From a checkpoint of a small encoder-decoder image transcriber.
Model: encoder norm rmsnorm, encoder moe soft, encoder patch size [2, 2].
Training: muon at rate 0.018, 5700 steps, batches of 64.
Data: trained on analogue clock faces, 97500 training examples, 3.7 epochs.
Rows from block 7 of the text decoder of a small encoder-decoder image transcriber, named by matrix and row number. Rows with one number belong to one neuron. Each number is 128 + 32 x the weight over its row's rms, rounded and kept within 0 to 255. All counts start at 0. Numbers have three digits each.
After each neuron's rows are labels from the 100 texts, of 14976, where the neuron reaches its highest value: "fires on" is the input token at the peak. Only what is clearly more common there than usual is listed. The data: analogue clock faces.
# fc1: MLP up (decoder.blocks.7.mlp.fc1.weight, 256x128), inputs 0-127
# fc2: MLP down (decoder.blocks.7.mlp.fc2.weight, 128x256, transposed), outputs 0-127

fc1.212:180152116071107176069120128186141187081184095093110138147151145115168079139133162124183108083088073168127075145129113159088174097119137152115176091111143113105174105140141159139169095142096080108120117149072104111108102099093159123082077159085163124123141144086114111109090100157184160156168108088177163149087141104155146134161134092172068104165150133186138154129106100117109086103150
fc2.212:117169142181128138100136154090157158178159147122165075171086142137104154143093077183156085080144139153099155094104086146134173107081119080174109137095093085168154078150182151113149074175082094085105120090125108135139079083156173083103079111089167145105096102166089143093152087120139158131134163090135109128116166139106113144170080078102168169117094092144107079146161162123093087138109
fires on: "5"; "4"; "6"

fc1.99:120172091155081143131152099140076131168155107126151125086114141160065156138159089135092108131192144101121087149144166143125136153096164106139054127153141158104069174104189131122142138131139169149140149102139132105154169140193112134147170140085176101156112101119117119160180061163118104121160098122143181082124177180147180132132172084089151146031072138109117055143149103107125123140159
fc2.99:151071118099143085131197151102107139132048129163093202108097142154147127128114140148104116122067114128167141055079111128080162109135115091123145150141044120137131128138116097102126143095121150109159103139085110183132098170071150196152121116115094148100103162152138144139125129166163144135141135102104110079166057158136173152154084175107104189123162179125095092124105124154188111197104
fires on: "<end>"

fc1.77:144073171167173065133159155111125183140126084202121132135141076134106178099085117188139109108143131206184142083134089104123150132117089138165132110167192113139126114165140130140106133179194114151179164070112119102167123117138056090078121115141112172121098139121098074125096148133111171122133151134126174087173108150120128126138114128117086047173127142116140150144061112092154151149094
fc2.77:139135131086127202120082140185179088111136129070102173163147136091136071134152118037144162129100151111094114120142116132110128127133152140136117170077089187108138166100138141109146132068070118156094133172118095136101120121161199122165154132173103081167159104156141190137126081119128095121100129134095130218056082117109129113154124103172117197112151151152083095154145140169141097115149
fires on: ":"

fc1.91:157111118142130074116155156144172086135150109101159191131091075139089124147139122134145135157115094162097093139147112161122136170164149090160144161116133179123109104167138102124160129154113160108078117128112080073097092141185059160118184068123084148126121114125105126102098161159167095169162119189135130107103213108103214135139136123110093188079080110157094155103184155087083148145077
fc2.91:174137108085101114154184111140133087156104160072152076092073187127167088116073141175199104156138152126155136090174123111122126176153120150119069141169126103115153149115147068076123157114124164107162092164107155134121152135103089121140068131096081130144106149105178109133087056080119144178154164117158154090093068127100100135139149113131129089114175206140164168098096139125170100119160
fires on: "<end>"

fc1.227:133164166171108109117145142100071181096146096187167112122170125182146148136114115150110134126135173120145077128117043101133151150099139147195050121149166145110102129123126109083141099119107160088186135104165112141154152127109079094122093082135090037087127131190193129179116122191136106147128108142126155122140054135147122144107150183119077111057156097144109101099137147148114094152142
fc2.227:125121121133134113172119103113064124168152127153118109154092067108110122116108084154144151126097159173102112135090108185159098135095116120127154202114105076156138142114201155097039159110157165103110127127117127179101122091131091112155043102141166120080066164143204146118110173144139211182102163114114110128070155159131088159122151120091113181163103134134099113179128117104132168122144
fires on: "1"

fc1.221:109152151166152111110107136095016157153151114214140077142115137157196114148130098159204117135116157154090136129066091179166101146084119154104134123146200095118083143069170113099154109102107152109157133105114104131162195144112108130170098057108087044114150139161154107157129125145136133125097145100120141119126065112117143170114154109101099147147106122164146127164149149175169119139152
fc2.221:134176141096056118108096047106103115122192141195139079126107116127159126112101105117171149120142165089179131162080130134125153141084113197137107166135135163134135130154126139125127129091129183082137140087168103156163149102118130119144140134073126048070138142149191085140100136128172148128144170106120130143092107086145107200131190084059137119187128191186100114121101112095134109143133
fires on: "1"

fc1.1:168131064100142181136100107231128136156128090150136149124080182124103102150153163150148142133108179073100120148066149175124114086126123159170147116165174101088094130146119147141048120107100160159156102106073154150057169141137152083166138100159088180124122139143135102112140106139152147129132112068057137111145094154158071103148096064144147130104122098157127130165132161132171100144188
fc2.1:083119158177150143136123140112220115085101089084102121116142102124094157107138153078097119147086144091139118065150101127158129157180145089092080114125106121169140090118154085118120129180152118103145139194123131146191086131108136159095128193114157128094178157066183133185119122095091130127124168098171087172142115106139135132081113153121125101128140223084163108136173067156108137115074
fires on: "4"

fc1.55:117126110168167137079104142140129073150089070161121144106179156124101090169172165160129076196174155141151126132092157113094141100101106178146115062150104133093053170132090130091117151122088163170139106089099135092101127188149093112174178149196082133186141124117127099071113150125153177101126092116161144107140135107118080104158103142094176102199126133120111140141094185085130121148157
fc2.55:142170140075083158167133119139162146124197135135126152114108099159094158083110147088071139144086138112174150152079137127130119116181144111068111148140108141181164103185109128141099110116121155133137185186149136191159122102096161103083164127106171182052123140129069145214128122091108132127109149092148132173082147134169158122063111086137120133077141117058121080130167085117097164124145
fires on: "9"; "8"

fc1.107:130042079084113145117188117103106125150123104132125142178129151174099134193089206208112098086149116143158136140099147123099176141120183137158120126105102123112132138134097112087144107124172165114140123128100118095099156067121147127205123102132122185112088077160105154111183096095166162106080137144103142092104062077160144171139190137164083188111136162120133096095125120137124117172156
fc2.107:085083122162080109109220178150121167170154117088142156139097128081074153131146124135126060075158116189137125163163136104096156172110127153137088135169140178172126136104155087123160124107134141084175071107144126116136124123173148187124122159064083141105139123090199134113151097166166127133194113182175162126141196120139129121135098087155106114095131060099096139109138123127177119132096
fires on: "<end>"

fc1.56:147132132130079105105144130066059143135172079166100124161085172087118134168150167146126171088091095064176075134132118132176146108129162179171165093097137102125118130082127141159116127057166142232118103103105174110166092144169148159128130133131108155138148116126101128105141109096077058112158152147144145163137139069124118118106100141097108171104133161140141143142129129095170226099156
fc2.56:126128145147100128119120097146141108119148122115084130123150072191168142132136172068086122089077140156126219183159138155199179102156143137145113162161096083127126169114135077134143081207147173080139147115124098191077116148122132137110133151180121123107094122109153158136137128143171179157094109170111077093100129142184139055113150137133161122139067197086136140124085128120081093118129
fires on: "0"; "8"; "9"; "7"

fc1.29:106172170155136185121048134107114150069155158198152131118182121145154133140119093122109148092117154098132117135154106139104136132150130126196004157137091105160120126147157138102135089111095142125144115099056099152177136109134145068113065143102125103116072128192093081178135129154183196125149119122138128166110140137196082144084130118105122129101182115128103089113116110089128145159133
fc2.29:132138081135128102098187117141115113177096104127061144133086088091068130140145121120112131167087143134163104090105141102152112177113148097123168152143170134156138122130140189093087163123183112149100123117149211070126168114058138140164194105161154189122175125132120095107117156070123101194076105144128082073129142103131096106143055096143149129151112121077097150151156148158144081114069
fires on: "8"; "7"; "9"

fc1.207:066139145145141150122113153159083066141026145077119189115197118129091133143121126129115090095174088123140085145162142159070142141080076120103139122148094110120104138161103142092149143162183132149118141136145096122095088097159101152177120122227152188166182110102090139124137131075112128101145124152204119065128130114156125109124100129137149139118160172117167170160131147106088088079147
fc2.207:183117088115126115130124097107179150131223088181118053135145154128142124100106119144112181180086154127111193118084100113184086080167158138164127143112108121153134145116125117122092158079093162152156177154116153129127166132106139104097172121096132106074085168158128132137101118146125149123067135092056124171103185172127128163109161126080139103179081044105084090144095129135126162119134
fires on: "0"; "9"

fc1.18:107149097163138137137084105150102143102185115156143071152165145089132101092117093163119139136135096113172126128179146115120118179118172152178103148124066116184150167098102145108136167082173147093172113164089111173085120167100177080127154138103116149121157068094159151131074194115166123172072107108108188102140177156067114101159114144166181146147142080174075153144146095104072143119117
fc2.18:130121144170154118141141162076071171162130136098093182071148089099075158095170152139097185149117147115096108183101097125124129112087100153074111110091148091095192098156117089140116145168147106068123071132145097148136164115161126162083095104095139147161174155135133175196172091141153166157080107086160167090103088123121155153110115090155100135151156128174169094068153109145097076099116
fires on: "7"

fc1.76:132160136174133139086121137087135162071149120174167103105159125202138125149092096109113175088160174096175148128128091134126132119114141178198048151131125106162077104145128114117131111120068146133172153103118099213177153127084154072085084131089152080127124162172154104167097119120139155103132099101149164153138075121226090161118156134093089093074131152128104096135137134110128157145104
fc2.76:140042150076115115179156188157135165121146130162135142084109111173080085163111094153133135174133094152094131109168094140134152135126104081107154132127214146108150159098080150154067149110156160137136116162117128110131113092126098169162133145160153142104112121092151180096156133151164100108138078136107087096065186154077073075130084132092160172156139055158192094092131120128135172112128
fires on: "1"

fc1.64:133139065125155110173173113116182155142168124091147142148118115089100143107134168168090107129077157097138136112096156107119114074207115117132060122123126126133193069100155136157100105094164133109075173143065173094121143180116133091080173164082118150127092104154110166144104122130167146172105092155101158118160156138154153133115174159170076144083153059091077096083109133154151181161135
fc2.64:153109189130092133081092160144058111121101118151091103119139166157133080183129081085159136127178079147113105137168065170130116163074143124118181158145142126140089162151130103120165151139086112151194081095181092163139112076152148173145058077176171100138181150094135093108143107151112111080178148108151116123101123130100085133167117102100152101165124139126175164169168158121110074099103
fires on: "<end>"

fc1.16:106074145105160164106113110066104149122188087142128144088168167140081146125094102115091189153151136129153174129090088160072106173110097084143151163157087120113090109172137149110155158140124109183174119076131108112171112088160095133124144139063176154076104180133094113091186077072139106164109078165115095119105137128102129162158148173169148161134105111097077114136160175179139147114176
fc2.16:136164139159095145111169087130115101126150113094087155174090115164076125072156175082130125163164158147150094111151113148087146120155099148151136088098173074121169112108169124082161156130138118133176164088113110178122163122149141104136115127081086092073180114130093097177107150089173161092105173087129082134129156183122075132112091100145181075086106165120159089177094078090173178094155
fires on: "1"

fc1.174:151184150146107184203164131136131130104141117081117154093175124133107142140143162159130147134185106148091095132147165090142153195143188114119137118086135168101164177128119099151178187169123137154074173143125080161072089097102184168177159088139104164079134109136083157143079149079078093165149173118140083113136094114118093123132123097137063139129161179155140111104120113132181148184116
fc2.174:088132164138158075097109154102104100145146149144119184169074092159175122160161148141161129171103091087164155163135107156162184091094116084123105088157086120100168179128079098095077126116131124080165134079100166102149133129173120081154082070079067092165139139086095130131136061171126131180082137157126104170120132164117157121129172127154087093113150061110148123137174086097125111152158
fires on: "3"; "4"; "2"

fc1.151:131148172200120152131094120083126154075153095187162139138128073159139079149060088129149085080131191100152178148158109122102166140127099178182071165113132117130090117120165098118141131135099123142142117103103115165137118180085107076110090098110125048097086136172139127162101141170193150055146124110095204131149103115166108163124105114124092116078131155119126140102132102084166164160117
fc2.151:119139058096118089170156126147094103171109125166122128138106114153044107091144118139130147192150118149078123108136112143174160108109132084086098157162133119113159145148118183101136077100140158080134098204156160084103164100128139131187135094173180152114136104073150174113167135133072161206097090119125059102095142125080129067142106128120117193121164134144109124155140123180126166103176
fires on: "5"; "6"; "4"

fc1.115:129184154124081117103116103120103119112076097109152118121118180093134126104126077112157127154144068201144089100145076133150133127090135090101154143143144092123122110148156121153137091130167126182170181162141156143146141063128093157170129157120148170191187105102129092061152136121147083077120147170132150114143113145051210096139159098083179140145158185164098144145123128071160118061125
fc2.115:100072116142149187145145139135173134099117153144114154125166124133103138189120196072084132066111159062128147114157206117105154120190138167105139138087127142107143131074129135102138176131115139098088114091118102144155101228109159150144149117148079105103112176132086170175107114112106152167148125085132132155093123091137082166097090199151075114071132140088158146112153080131126137187139
fires on: "0"

fc1.45:137191044085075110182153137207109123160143124108169168137060131085091129091126112182141121118143162127131108087171129115154122115122151101076087119135169144165138114135118151160134070069128192138092114130125099120086179169130157138100187152139071106100132128178109150106151079147111089152186124136115093096124176140096115154104126107119117168124137054166057118073123144130122102103145
fc2.45:092058170153151141049141143088115115144093124136133143148162075122144086114123152081160101170158075158148124164135131153081154179065049104205137186151076107140115172114160153096158178124122123095126153108137089100120079127155170167181065049101152113145139148131109108106072084128130142133140148105128125139143082149114133087182123112179127132122074174157142132127133133127134101170113
fires on: "1"

fc1.155:141127107173179132123120143131132083158119185123109149187146135172140113126109151198077117107179110081118130163121115089118145150071081136140093064139158145132145096080124134161106150125128149158103129105223080089139096113124150150144150178143102112146113047112169083127163114182127124178103151152176108115125119105087145169082141116114115134142138138000103149130119106128119152138183
fc2.155:167164146093136116069127118155094138100179092113140123075170154103121125147125118070161107112090112169164157139123122150136129109133148143075174163122115127143104141156125179155127120058101086126201115144092181138130141131134154112095130119134131149143141180141044140111131135071126104093119072121085151111092147144165115087229115144156131155151104061232112058166134109145111094095118
fires on: "0"; "6"; "9"; "7"

fc1.26:123207127162132197123107085070110113090135132118144124126152124089167164092103099096162163128115159149144160108075139123136129091104089177118132165110079150131081116137170118130146166104103085123110109110132149144160142145096162115098142069109092111115144137135103059126105178084166164038127156067121141149157092097131180180110191109105157088115179149135138092177118120076198134182097
fc2.26:135101098116120081061118074161089126148131160152135115176064102097139091135112105132217091145165101116163116099137173095127163164079120148160089084149130116164139168159088168124139087130131136099110094059153049117129143145153135142123140093092089083117120097129223127117143089119130099146165145115156091085087144160084137157167123130102132115183098159150098169136104143111116114177208
fires on: "2"; "3"

fc1.160:137160071147133172084113105196125116177105051165136138139168189150107133183163154158161137194130126112176127093065152138124105078116149155101140123124157111103108122103108114135081114093097171149190163093051090160073127117109156092153169091162103198143164124106138095086175069109125150120112120107107113088126089135133090135158139069117150160133094130101103117174172171123139091140124
fc2.160:107141177121135188160160122102210143066161150123097127105128101108114132128124141076076088158084145103115107125162105147118129135174129120132100118122108096181111105089153103060144143130158132099112129213150148158137117150109087149124082170102145130112126128078154120178092166091119119150144168114171122162114179092191077086062092139131102029125152171075111140123162073166130161146148
fires on: "4"

fc1.81:091183162068091184126100100108120076073150171145149146169132110080148169108098134138140103081126153120149135137100253130089147134108090132073155205089115165144121111117128154129146153121124098093067154136115137146141138143137129118170170094109090126110159135109055108168111141087172149068143148104156148153101094089115146146106098123179122155126180152141147130136141091069091181164106
fc2.81:116146133129129097072057094154124106117144122126142115135109169082162137114087139139195134108161135074128113127140147127083150166176096204134142117116122165124075169108118192119133100130105134137142118096104143177133148111184164076138112138136037132155126103153159141082167138122159175141180175095126071060078097115120113120123129109138118103187111205154085146149080128035157137126138
fires on: "2"

fc1.120:133136138160145121127153103159098136141186096136144136159195140153156078165074078146122083144120111130186127131130123089088055133103196165112100139152102110133117137110159165165148188132109189189135067101075085139183152126084154128156144133129120062157095100140131132090117104143149098148128082155182084154161120129174086144189134099081122096216150162075095143100128137137146123126145
fc2.120:095084158153146156133125097162170109117161115082108089123122155131148078129145098093073160093096111121152154120137132100093068129122083092127163132154113141146104099123106144140077176136096188079146116137122204171107123122074108115076156084101127189103093076091173146103181068130108146138070116134082088140116123158155173079141088162158108130083154095084082077160142119146112183115064
fires on: "9"; "7"; "8"

fc1.184:147076163110088163109128140148156095069101151167125093119132127075152107139132113149132132118121089074104160130094097121078098211158087125120158131140115169081150084085118090107145143155108158148091079147070196123091079143095194168149137131118086148090184174100142131147135124117159167159099159105129152153079111140128145162153154068186189173175174104102142135143111085147104124075166
fc2.184:133167132186177100121185088064106165098076150134160153136124078187154127147139075170080099122119097115137119133105148073104108109176134109121093172116119187123141165146129132100110095092105069193115148103139136144154103091091107157109095186094181192159131125182082112157116109166089079167106116077107159155074154076153133096099137159106117132093148093091167151166138141126094119091102
fires on: "<end>"; "4"

fc1.209:107100078110132172085159160134157125106164080095168134167152116107135146190143202088106129096144175172121148122076108122108129158147048181144147092145074131078201084119074186126124140164101159166192115111093047096095149184076148129091185143108099178145127107135147188151141116138160132138091120147155126112109140094157135080144155117136150135127159121096163145130109113146122180116115
fc2.209:161111125155142100160127079127185159176156195164145174035104086193122136072139104104187140100078085175142049119145165159150140151067134105147138071094153130124154168102166149131167147107148182154131086116160146170141127106132075089131128123094125149176109143150142155166093092127116058108133117126121125123161101157079099124117091092113159145108082140145112155100105125128067117116080
fires on: "<end>"; "0"; "9"; "3"

fc1.251:149069088136215117111102179131127067162072126180128200125113139139051129136171214152109099148118136098120124139052191127144077127179123145138121152117165143113090088111112122114100155163082117117134173087072118139134076122151117131157136139152164169134050154135144167139179158128128156156105098126098115100113158098189122138098157144075120079156090150133127139125132122112085112149106
fc2.251:105160117120113135097154061153203111096175095093111128114131148098133151106136139105148158116067164084138131104148075163108186100150124104103124134108078108167156151188107092073155155106186158132187109187168144154092161146065140124122114137142126118149211154106175086146093086084133142138134170043129084160123124183138113118127076096132143106069149125095160147179165118132139103126141
fires on: "4"

fc1.103:110145083089122113139109152150098133124112155057139144148142143097157092158125131071087174149174162114172121133078127188156154188156070165120079117121054079123142127116088145108110128126108150114140193175104096130116155136179144121075067142070171174124142108099119183145114092102097132125112071127101206100142099186208102174145155123110168168105113117134121117128099118162114152114162
fc2.103:159174132064144165093122145104086067117086123158175167118116079057127147140126126115143154106085138114115149086134160081120138160160153147165151184121150135145086092135139114105136115114109098121132122081196147144191067147106060118114183144148128078091142142132168120158122117099150111088144160191160106162157170086063129139094165153118117107124144104149176109103146202137171116186061
fires on: "9"; "8"; "7"

fc1.158:103169134143135078079111136109188180088122077073080133091112121098189100163136126149104177141096131127131149081104084163122156148110149176104118173134143159156179116139156133147142179185145131112159177151156075102160156133193166117159096076167133070143147142146079109164161107136078111082137101165100134117088093125178135187132152116139114092136108155087103077097119182098169177091128
fc2.158:123147165072144130167184154144093088080116157176133186081111072075114096185086131119153118148159132170083076076098148122134109156092129089179158151078175156150159184156129183093143114160123162103112137135092182136127087119175163074184136138080150143162104150155148091114122080124185118149179134098171120134109150083125119075154158147115137119159167163144104124152073107137102133127169
fires on: ":"

fc1.202:151161183124120085076115107083081176102120140151069161148169142100160138135158118133075115118156082141189116139170137161191180120174077178156115167148088158150126102125114133153137128161175159116163164159094070105086161105165133156083159130067151160129118111154099141078128089173125076084100085114160111116136122105128133154083140084125125081078092126119123157160087156076098075113179
fc2.202:079140108173088127177166174093181166103145174134095146159096130128109114074160079120158140079140178177130180161082156093183174102155122171116135096115162130167152096138119162106101169176081172108088085102085107094149184101143173147148081159099087168160144113168119098079103146092166116111087109157113122177092087171095113151135125156129106145115161084099118171103116146080146092152119
fires on: "9"; "8"

fc1.189:137074123117133056176137126095152170114144116064115124122167129117130125104173137094086098055172109148084123137122097086122079162088107112093132085147100134167124139125159178102139081230178131136146114119169138116167129138101216182131141115166168117122162163093067074102138119096142145105149141129103126142092053167124077154127144116127158167148108194096132121096079120131134091126111
fc2.189:105100104094097157097129098080100084077160123122182157135149113083083160160127118184091137109088108100080084109129124133094158172121142145187095101072159112167122146121174152142120089059112104063133113170082144136162089115157107103135177153128068176167074075127141132178115121159117128147075085096168132169139137154147148169187101082170135152106182121096153132083171110105144156140141
fires on: "7"; "9"; "8"

fc1.105:143060146114118069157076072099138104095119177137093110170114125109097082144065091103161141142113161136206173159190178137151126139112110130132166139161083096149140086158090156101120100137154129150155160183144137176152074129138143142187149133161162181071133064146116187163089150182091132149135146088072131125094059133115104138092110169087114144096139114102174099140103116141109123143136
fc2.105:079176138114140133123156172110123153129186126146133131135164164074084130146143168096129134141156167186088120189094123089123168092135138148176142151121122108092108144100125147118154137107069163049129086132141164118153180157080078173092246149143058121107142165108156098122130152138132129173163073136112137088105189166103166138126157132126172125096105154120107117097150189073121145119093
fires on: "1"; "2"

fc1.62:101077129139103099128165134102094168131137133138118146160157157134080144149183183197129056091166098158181133147152173123134137133083151133143075113109071149117162157170130041068142128116163156090096120129139103063129118110140154181158162103096096125142111119176050116148185096126175121156151095162112148151107113109145127119123156145136097196099134152146062109090117126166177103071133
fc2.62:089079144124083097087193157141154127149126141139143196127069069104078132161151083179137085080134084136174126148140178097048136180064139146109080132132125134169147150174130139088155107133156179121132098103122075116134112128125147194115140153095096136118116086178164091164173085187166112118174124184122174102124106105171134140131073117143088179094140138129110119115104147146138109140086
fires on: "<end>"; "7"

fc1.41:141172183164142113139103086108125140154107037171087068103154161128095075142120155107141152181169123086158117097134079125121158154098111148179083168086159124108080155085118086099124128166149155139128141092186128169174113105168099150091126127161157124107208152076110147142092190108141110054162089124136110153132105148210139144146121104090135133084109177130132149119153144078124137092123
fc2.41:131111113124112171102168185166188122101159157090131141126078155138180176116110158107126135090127140121103186135123090155161075080209118082113142105163150141117140116153123098124064136103097152172118143176119158107066164165061159059133207138134113139112139142132161114116160073117145158148082107077139140118086133161115115074100131143188103126140199106146169067089125085133139140148113
fires on: "3"

fc1.177:127175127139071172085151130141054130082157096205136176121099119088089090076107152112128132147133104126128178142155090150106184170108179199189083116107157116125147148179074119167106122070110164163148084101129100174140171161103105107108150168127104145154125088139136102127140103161159128111119149133156143053174154105128125095138122156107079157138146117171102109112106154060160102079168
fc2.177:084090110084164088138103132152119136070152106134162108138128119123130102139187075108175075155080168176090097135106161111086083101163111126094165161083136088112112156135096154130097169151160147136072113154133132082124125112163164195170136068160179179117130165094083151169155167123155174140080172082148132168103162179132121147146175122093119106105084158111135102092182084155110106078149
fires on: "8"; "9"

fc1.232:099098029129138139121133147156121087168116117137126160120112204104120085118172128186133112134111120127084108128108182117153131102155117130130162088131165144155134147120134175125094124119110162161142161094065176101098144134145112130150180160145084205153099099143135152031174096162150169132102161135084098061122135110069097079126168120140166117189113084128100135128101115125178056161151
fc2.232:136112201159098146163101094119167159114165106107099141128149074127120169139115138046090138155106140103181142129090123141110138159159120131091102168095094098125124115143138119110130121155118088118094124194171126182164088106092138101123126122140163102092134173098112117236115120081116088126142114107180131167127098144155155189126067130118114136057142155069187141160159089140062201103125
fires on: "0"

fc1.195:181147129112110139130158147088124190137194147155110093136121195117127078146112121144135093156141180124107117141105074111114126126129090148159132099062124158122113086135136193092206124154125133140147145179137111124165145189099152156113154108124067144062133116134061189065133144100144102100064124147209140092135159142099058112108151100145146150078157165069131151188122122135101128102113
fc2.195:125090153076106128155068168169093120091170112178124137091083178061080126162168127149181132144089155097135130105153108171181190112100146125139136165115121124081135178086162125062088160172110141158129091168100154105135121134151141167162127165154155099112155179119078139155066182126122150119167147131111167133123165129148151091171134137104139056080174127141055176108117154148120088133103
fires on: ":"

fc1.245:078153123141153181152122154133152114123078108053134196100178129074089171138154147107124106139122095122180095154169178113080173105145111103124136116119083111112097120144121164159125127151141094172114162149092188122094091161129119107148132135177106197213169103066105132103110131117149104074104115171165120112179109149141147081099118125215147120061122105091153097137130179093138105100136
fc2.245:153148082091161124093135091086144111162175130172126096113098108162160086104132110142129167122112129123117157134121085165181110104098110136166161141127162097161124130073116083120104133083127145111162127125163093114188164119124110117093094197126184096053104152150202133153113135146079160151085134101104097129046165115156108189122171161057143103229101136147126132156103086167102148144120
fires on: "9"; "0"; "7"

fc1.104:079083112122156166130119172184062134155105101138137157151058065144169188100124102113178115123148094090138179128186111159087131075104098103113085128131124149145153124168069133077084164140093096137124135178117122104204070192138103082149107076102101097111101096141118155107120094177135095091091141166161118166133141137174148140122166119067187128150121096125082131127139097160129116123124
fc2.104:169166107176080125163170160097136175069179153153112153139183147096090109108168100073156128127151143166149153099106147162127139172110102136106134129164088108107125077135171063073117175113090097153161173114129162095096115153083148097126156129164142099176145122081084116158118126105104169183159099084106110088162161163079121144127115156172075124086105127079159078177182139080171129146139
fires on: "6"; "9"; "8"

fc1.229:125118127117054177149091085112111157141101100154155101110083171113097094204092114125195147082172107144146154090163124104105115138101109175130085191128073077124194145155116136087138080111164142168151139138122105133138144078103179120140122152086117188139038122160127137164133096099111106160159160098128170089057146155178063124146102136113123184166100145146149109121152112124113154095133
fc2.229:145099159194122095089195131113175130108159170105143196171137076107117132116135165157100162102129183148108129179091138082141091121152196088122092099132146154123115147124177107139151174093106174157164099083112129167096116144146076132124116151154154084073169141093053079119084163174144114090145092144166111095172140064088169077102167124198141166095149146107123135121130123143129114152121
fires on: "5"; "4"; "2"; "6"

fc1.108:141066120133176108130121158109146137105138191091122162119149119172089155143099172126067073027121108114161179118139155120096103105116049138121114111077120118152122123101172170090107150177110106071071150137139145138134145089123133132153111078127183126154139150130151088177162140126121176162111098126125170104057089087184110189127156157158096186111155185098148163135107102142111164116150
fc2.108:149173113124117136082115141145098156138156085132153126145117115087148099140181118167141118151126125121150083110128100119163158191139167113149115155201123159122137139144105082125163108091128148173210096119149104102094070175159128112106093155107077142092136105141049111127076112164152105084135141152113122148161181202126118081132093064123152072100120075146088127139154208126140040140160
fires on: "2"; "3"

fc1.149:146021147116157144113144172169134137139125150112118146114111120137122112177160099099133146143131124184098173104109163148149103152136185106117191163145111120135080124138157117074175159125090117090137087125120101102141084143083166126141106074171130119086067142111140186130125142064084165121148171052111071098114140109115139093135125182129123139170070166159173124141160106196064114179150
fc2.149:120204119141133112189112108117179142129085128106156121156093124131124182118130149153135164102146168082106100121073121159127093101195144048112088112128130081089159114092115161136095124154154090104192173144109147157092132111164134152105145237121123147142181121117218112106143116195146121125093123166114154155171116160158112114135112128132123113052190135084109079144099138118160132097099
fires on: "2"; "3"

fc1.95:183172110089153170138120079141140091111143139152084105136119161083173112134115081145135157156186116167181142162108137113075145170110146147155118141167174094086127182160101098173117104169153146103139096078175113127164147167171117165098119098086137162141104165115077171111177133092076118167105086151070093084168090077174172082131164116142113123093098129094120096101077089107116155107176
fc2.95:107172097134157132117076122141176146080123106171112084122166110119144087134142087152107108081142080085096084099123153122143101160091102177162082074154157179105101179154110162088139098076153076124171172088157162148118100157180131099113159143117079120101095085109143076133091095123157106112087091085074119182159098086166102160154106134127179126104181084116079100130144158146100076096104
fires on: "1"

fc1.185:188134130141055172145099151110100150175082082122100139108093198156165177099137125097090111091113080122115107074081091164121142138122132082141160083106142128106125139128114177161178112127102115144098073156106109138159169092127175129152128133151045177155171112120150186148108138109163171155176106127135181140124174137115110134192127067135168184131196150087152133139150105113165149132083
fc2.185:059141179159135142118151158088111074158116126111114154106149130181181139183125164170152110089124129075119149166085181120136165163081086090140070118176186153094144162103105136146155160154175181164134154133106177110187125155141097158119134161080162172172110155139062150085138143099121094142095125082121092109105162153178158106127131117170117084162071095128103165093164109101095092107118
fires on: "6"; "5"; "9"

fc1.116:115120120105111067170168096139157116139128215111099116142185151172093135125090081109103146112160075131119101144102133148144090150120116145114105098113113101135159104103151114087146155164147169100087212195161130078136072102082136193197071185092152120131122151167130125173133094121144162160083096120122108132106088151086161173109151168164063151079135173094119121130143112124154159083147
fc2.116:101137083173211130090127161122106098120149122083189142126154104098159140172162162160120103117108194084206190110175149146123182132127106120105135159156159148114085100154143076147139116106067096146179059130139131152096139111152132052039151095144102140107139133129108101081115127130131136078102139150098118137150162157153105113152120156090169092150146046092151144147145172089139098139121
fires on: "4"; "0"; "5"; "6"